config = dict(
    model='encoder-decoder image transcriber',
    dataset='numbers of one to four digits printed on busy colour backdrops',
    train_examples=295000,
    image_size=48,
    crop_scale_min=0.8,
    horizontal_flip=False,
    translate=0.12,
    rotation_deg=10,
    tokenizer='word',
    vocab_size=8192,
    encoder_arch='caformer',
    encoder_norm='layernorm',
    encoder_norm_position='pre',
    encoder_activation='gelu',
    encoder_mlp_ratio=2,
    encoder_head_dim=16,
    encoder_fused_qkv=True,
    encoder_qk_norm=False,
    encoder_parallel_block=False,
    encoder_dropout=0.1,
    encoder_inner_norm=True,
    encoder_patch_size=[2, 2],
    encoder_depths=[2, 2, 3, 2],
    encoder_widths=[64, 128, 256, 512],
    encoder_kernel_size=7,
    fusion='prefix',
    label_smoothing=0.1,
    decoder_width=384,
    decoder_layers=6,
    decoder_norm='rmsnorm',
    decoder_norm_position='pre',
    decoder_activation='gelu',
    decoder_mlp_ratio=4,
    decoder_head_dim=32,
    decoder_fused_qkv=False,
    decoder_bias='all',
    decoder_qk_norm=False,
    decoder_parallel_block=False,
    decoder_inner_norm=False,
    decoder_positions='rope',
    decoder_prefix_bidirectional=False,
    decoder_connector='linear',
    decoder_tie_embeddings=False,
    init='lecun_normal',
    residual_init='none',
    optimizer='soap',
    beta2=0.95,
    lr=0.001,
    beta1=0.95,
    shampoo_beta=0.95,
    eps=1e-08,
    precondition_frequency=20,
    max_precond_dim=1024,
    one_sided=False,
    adamw_lr_other_params=0.0029,
    grad_clip=3.0,
    steps=5000,
    batch_size=64,
    epochs=1.1,
    lr_schedule='cosine',
    final_lr_fraction=0,
    warmup_steps=1000,
    weight_decay=0.4,
    adamw_weight_decay_other_params=0.05,
)
Rows from block 3 of the text decoder of a small encoder-decoder image transcriber, named by matrix and row number. Rows with one number belong to one neuron. Each number is 128 + 24 x the weight over its row's rms, rounded and kept within 0 to 255. All counts start at 0. Numbers have three digits each.
After each neuron's rows are labels from the 100 texts, of 14976, where the neuron reaches its highest value: "fires on" is the input token at the peak. Only what is clearly more common there than usual is listed. The data: numbers of one to four digits printed on busy colour backdrops. In brackets: how many of the 100, against the usual share in percent.
# fc1: MLP up (decoder.blocks.3.mlp.fc1.weight, 1536x384), inputs 0-63
# fc2: MLP down (decoder.blocks.3.mlp.fc2.weight, 384x1536, transposed), outputs 0-63

fc1.40:162126096117105119105130121187138154105111095151174136096080107135128107124167125126144136155119127134134140129140147131103133136130110110131114123145170163146154125117129135168147082139116117
fc2.40:155118129124113125116114125172091143098132103130120149155125159137137121144144112170122122166124137106160121121133140102134141150126126113107127106156125136143119100099137120095138139140079146
fires on: "99" (13 vs 0.1)

fc1.603:186119112152142137140111149121130098108148148135146079108113102124090115151127175118090131094130170058155126120114112142100115133145131118122096146178167114099121096132120149147141166132121119
fc2.603:174152159109153126143152138136118122086138109133158107076139118127163115127124128115161137119130112143158124161088141109088119136141138158112165117192121140104133120113122136160126155139117150
fires on: "<end>" (88 vs 33.3)

fc1.726:105149132130153145092099148114138079119137141087135125132155130165139130129141142118144160113117177074133153125153155124076151135132208117118121128135158103135115085153104133137148176101157117
fc2.726:088107129129174094142172135130135149085134138136120103131136110175129106142117112132144129132137134178172091101097123145111164170144126087094095107119151177104142143094163131148118119147122158
fires on: "<end>" (99 vs 33.3)

fc1.690:113154113101184130125105130144142067143084166092134112101137124102100144132139142103180101147154098111127104115128120105132143153141144133109136095074127100146108137125076068099097191128123076
fc2.690:163152165101115109112116115107138100117130150135121103100148134184107116132111166111150127121084114171115125169130111091121112132115127131111092131141117163128138132080115155153091125134115127
fires on: "<end>" (100 vs 33.3)

fc1.405:144131126122120115113159123102138129104108131099131115098144154149115130134155148148137125122140128105158149145084159124132102084117130100125103143128098150170133129089112149086162166107117072
fc2.405:140124129142085109134156074086131112149096176136132115116114108128082082118133141128134138120112155117101133129138131138133107138087154113138111160121121142075144116118140137116112158129132124
fires on: "27" (23 vs 0.1); "72" (18 vs 0.1); "78" (18 vs 0.1)

fc1.551:100105094165154122131136139147087128135158096099140080137182174115167104073130181101100149125148162155125120148097119096098127155154133134109103110137143192149118183126168133129142096136164106
fc2.551:150165105130110152110149110146122154113147149111127151119109118130099115143101154177126107135116138091101123152150102121164141134121081117149114092145115122130155139117116140171154091113097134
fires on: "48" (8 vs 0.1); "396" (7 vs 0)

fc1.123:123145121141122093122144152097177120153124122107151148118152139144063135123108134140106146111109102122111164161131086117103107132137123115100113093089132129132111104157143106163130145102114143
fc2.123:125155134109160119115099134143098135125110135094155122113167118102135122157144172147122127183133133096108102109181117125109097148113102151159132127119140131132192112137146083131130109077132127
fires on: "80" (15 vs 0.1); "834" (9 vs 0); "873" (7 vs 0)